{"encoder_activation": "relu", "encoder_depths": [3, 6, 6], "decoder_bias": "all", "decoder_layer_scale_init": 0.1, "init": "trunc_normal_002", "precondition_frequency": 20, "adamw_weight_decay_other_params": 0.01}
Rows from block 4 of the audio encoder of a small audio captioner, named by matrix and row number. Rows with one number belong to one channel. Each number is 500 + 25 x the weight over its row's rms, rounded and kept within 0 to 999. All counts start at 0. Numbers have three digits each. After the name is the row's rms in percent of the matrix's.
After each channel's rows are labels from the 100 clips, of 14976, where the channel reaches its highest value: "responds to" is what is common among them. Only what is clearly more common there than usual is listed. The data: drum patterns on synthesised drum kits.
# convs0: first width-11 conv (encoder.blocks.4.convs.0.weight, 96x96x11, each kernel summed), inputs 0-95
# convs1: second width-11 conv (encoder.blocks.4.convs.1.weight, 96x96x11, transposed, each kernel summed), outputs 0-95

convs0.26 089:503482524505505487498567478482483490495554499509490512517477515532498491514522478475467487480499430484487520510480472476492512518521467514507454470516507489481513493503464484526452495493505483475509512520521493518473475532498458520524530477529531464509583447499480500481519543525490500487
convs1.26 094:523530501515532551463474523543491489500521531508496482492539494535502498526484492508538487507541498543521463534506454513482504483473492511454471493486486492490515509483469512470445451521480573505505516511488479555540519471467532481501525515477505520509506460501512490501504490538511499509
responds to: reverberation; text has "reverberant"; text has "room"; rimshot

convs0.93 101:483479496472518451503491478498497465496516496516524547507476499518513492475483485461493464520546484536532502457476520506509525480484499503499488505535536500541499516518523481520482508472480469487490510495563449489505530478503438492509515503495555557498538457475471515500548512475486486488
convs1.93 104:492545496470511523505486494535479493469482492499518473493533539479522475526540573512484494514506527498506469473507515518502500544497545534476475456490458468512530536485493438524454507530526517476468520537502485531501482522501476486485476474481509497503465503479481503482482448494499486478
responds to: reverberation; text has "reverberant"; muffled (low-pass); clipping

convs0.51 099:541524509512525523506534534504492513503484509488500459521490507520550521545489492529515478480492444479515476484487452553512498530498498519480475503500481509496552484503505508545472491496507459501488490512465485488508553502538500488549509529539499498497492482537474490498515549492556490444
convs1.51 094:521468519495502554492482520487486491491529486502515526484509496545501488518552522456539522492487489497520508566497440522497515463480483502551507481488493489494490545489474492491455489505486534455498500504463474514518468450484506531523507490500494477476552523525515480476508502553523508523
responds to: clipping; text has "clipped"

convs0.84 109:519486499451515492523461508502538539504487491503516483498515512537511507500444548519504513501462512483461457485495492485485502456500498520560508496461483495515468483461521476463550478530515492455485479517487497501455490513519510476517512484473526515468475470490502550545481544478488515481
convs1.84 098:474487562502519487494470469495536460514445497547490522543508489482495480515483479504476507476463479517476485502491462513525543557452500566477499506514505474498490524539522486524445500499461494484472512502539487474472496517492487495504519482467461492514548498483516492520504498512512500479
responds to: shaker; high tom; clipping; text has "clipped"

convs0.4 099:436495500477506464459486526521499522463514487513515536492488469511469507468477516507515544526498502533505510483458481493515540500508463531512441494483467499502511492532496505509515483456491484475491449491464508474486503573461464530498519546495479533501493511515509509503509524538475532499
convs1.4 104:450512473524558508509488500475506484476535500506497499521483512479537488487517461494526519460521500448477475545489509436523506479506488541440510501446498484526522505500462527500522497467514526483503499544496513506468489478487513461492466503495499546493481470499509524536521502508471537527
responds to: rimshot; clipping; text has "clipped"

convs0.35 107:491462504514520519502469499523474498499480497501489454500499538516535500508480516425470466496552477490500483483470503486495554547516508470521472473480472458502512498492505524503483543441511506486500510541583489478501465533494503491463505523471501506512487474498489489461501478491488512509
convs1.35 090:539490471468506540487516511460463506473523538469496481517505510521498508499469531504483521507487466515525478467497491453498538479487442536497448505470463473480502530551522478462517538491469530508515505492497460518496507495512465516505502464517506527520492521478504453489484521486479559499
responds to: rimshot; clipping; text has "clipped"

convs0.76 092:499455474504476481497488537522448500526496467512528484521509495529484496541462467526504496458486459508449528517539507516467493511503501482527524531505482499483569452544476539492529505519540453518492513507455490473510535475500497503491513542493515524486516491513481491501499519507490541477
convs1.76 092:491551482498510541532470500543463497472484474467493524474555502543473508483502531554522505493496526503532487503508507501499464502482560483529474469494460486486505498503504504504485544496513491526461482525499481515492507484467517486507511521420501518480509498509482503498545520474545477536
responds to: clipping; text has "clipped"

convs0.0 086:480525491536470525508464483506472500500537461513509472501508560476518526549522532491482437487500526498472485493469522520495483546503522509491533497494560492481540492512517493487535485484503542500524500465535526547517493524500480512496500487463503566539480510506496469543514491507497500496
convs1.0 093:456503500513464481473523477528475513515474513489495474504455448517488512512500511473475468489451509516535488537475519508458473536477480431480520481511477508487487514491514497461542533510509513525512514457476475499490495468520480531508480466494507515472448486478519470519516526461527537493
responds to: clipping; text has "clipped"

convs0.68 097:527459508487474506518535498490575482515531518490527520491479501486504490551469505521499461502524496498504495435519468501489501591506491492491510519485480509501536465504499501480526495480484508489509525470517490465478488448498472493491544510506520495531501500512479485453464542495460511526
convs1.68 109:495488487526535565539511487491569506490495480490427489483465495471461528485545475469486514521515507516476463503525444506471491493490475473470547500521434483506519520513517486517513481511521482514523495474491514483481483495507523476481501520520493496499504483495445474500475505505483465498
responds to: rimshot; clipping; text has "clipped"

convs0.70 103:515495491468493486499449513535473478476522493492490558503470460504475484531470498499534527516488504545493512532492470491516458480440485470539469468505517530464508469500502529451481466495480466491516487502512492502489505465486476477501473524521528484488488507453487473507523453449489471514
convs1.70 101:510519455472504497493476557547507521519453513468558496479510486507494440486536487463513485516511482484467503526464504492537496575522534508508520472511520490477531513509527481465533507508470485495489491519498514522493483513490479484453485502463509542481513474523466509495511479493532466501
responds to: closed hi-hat; clipping; text has "clipped"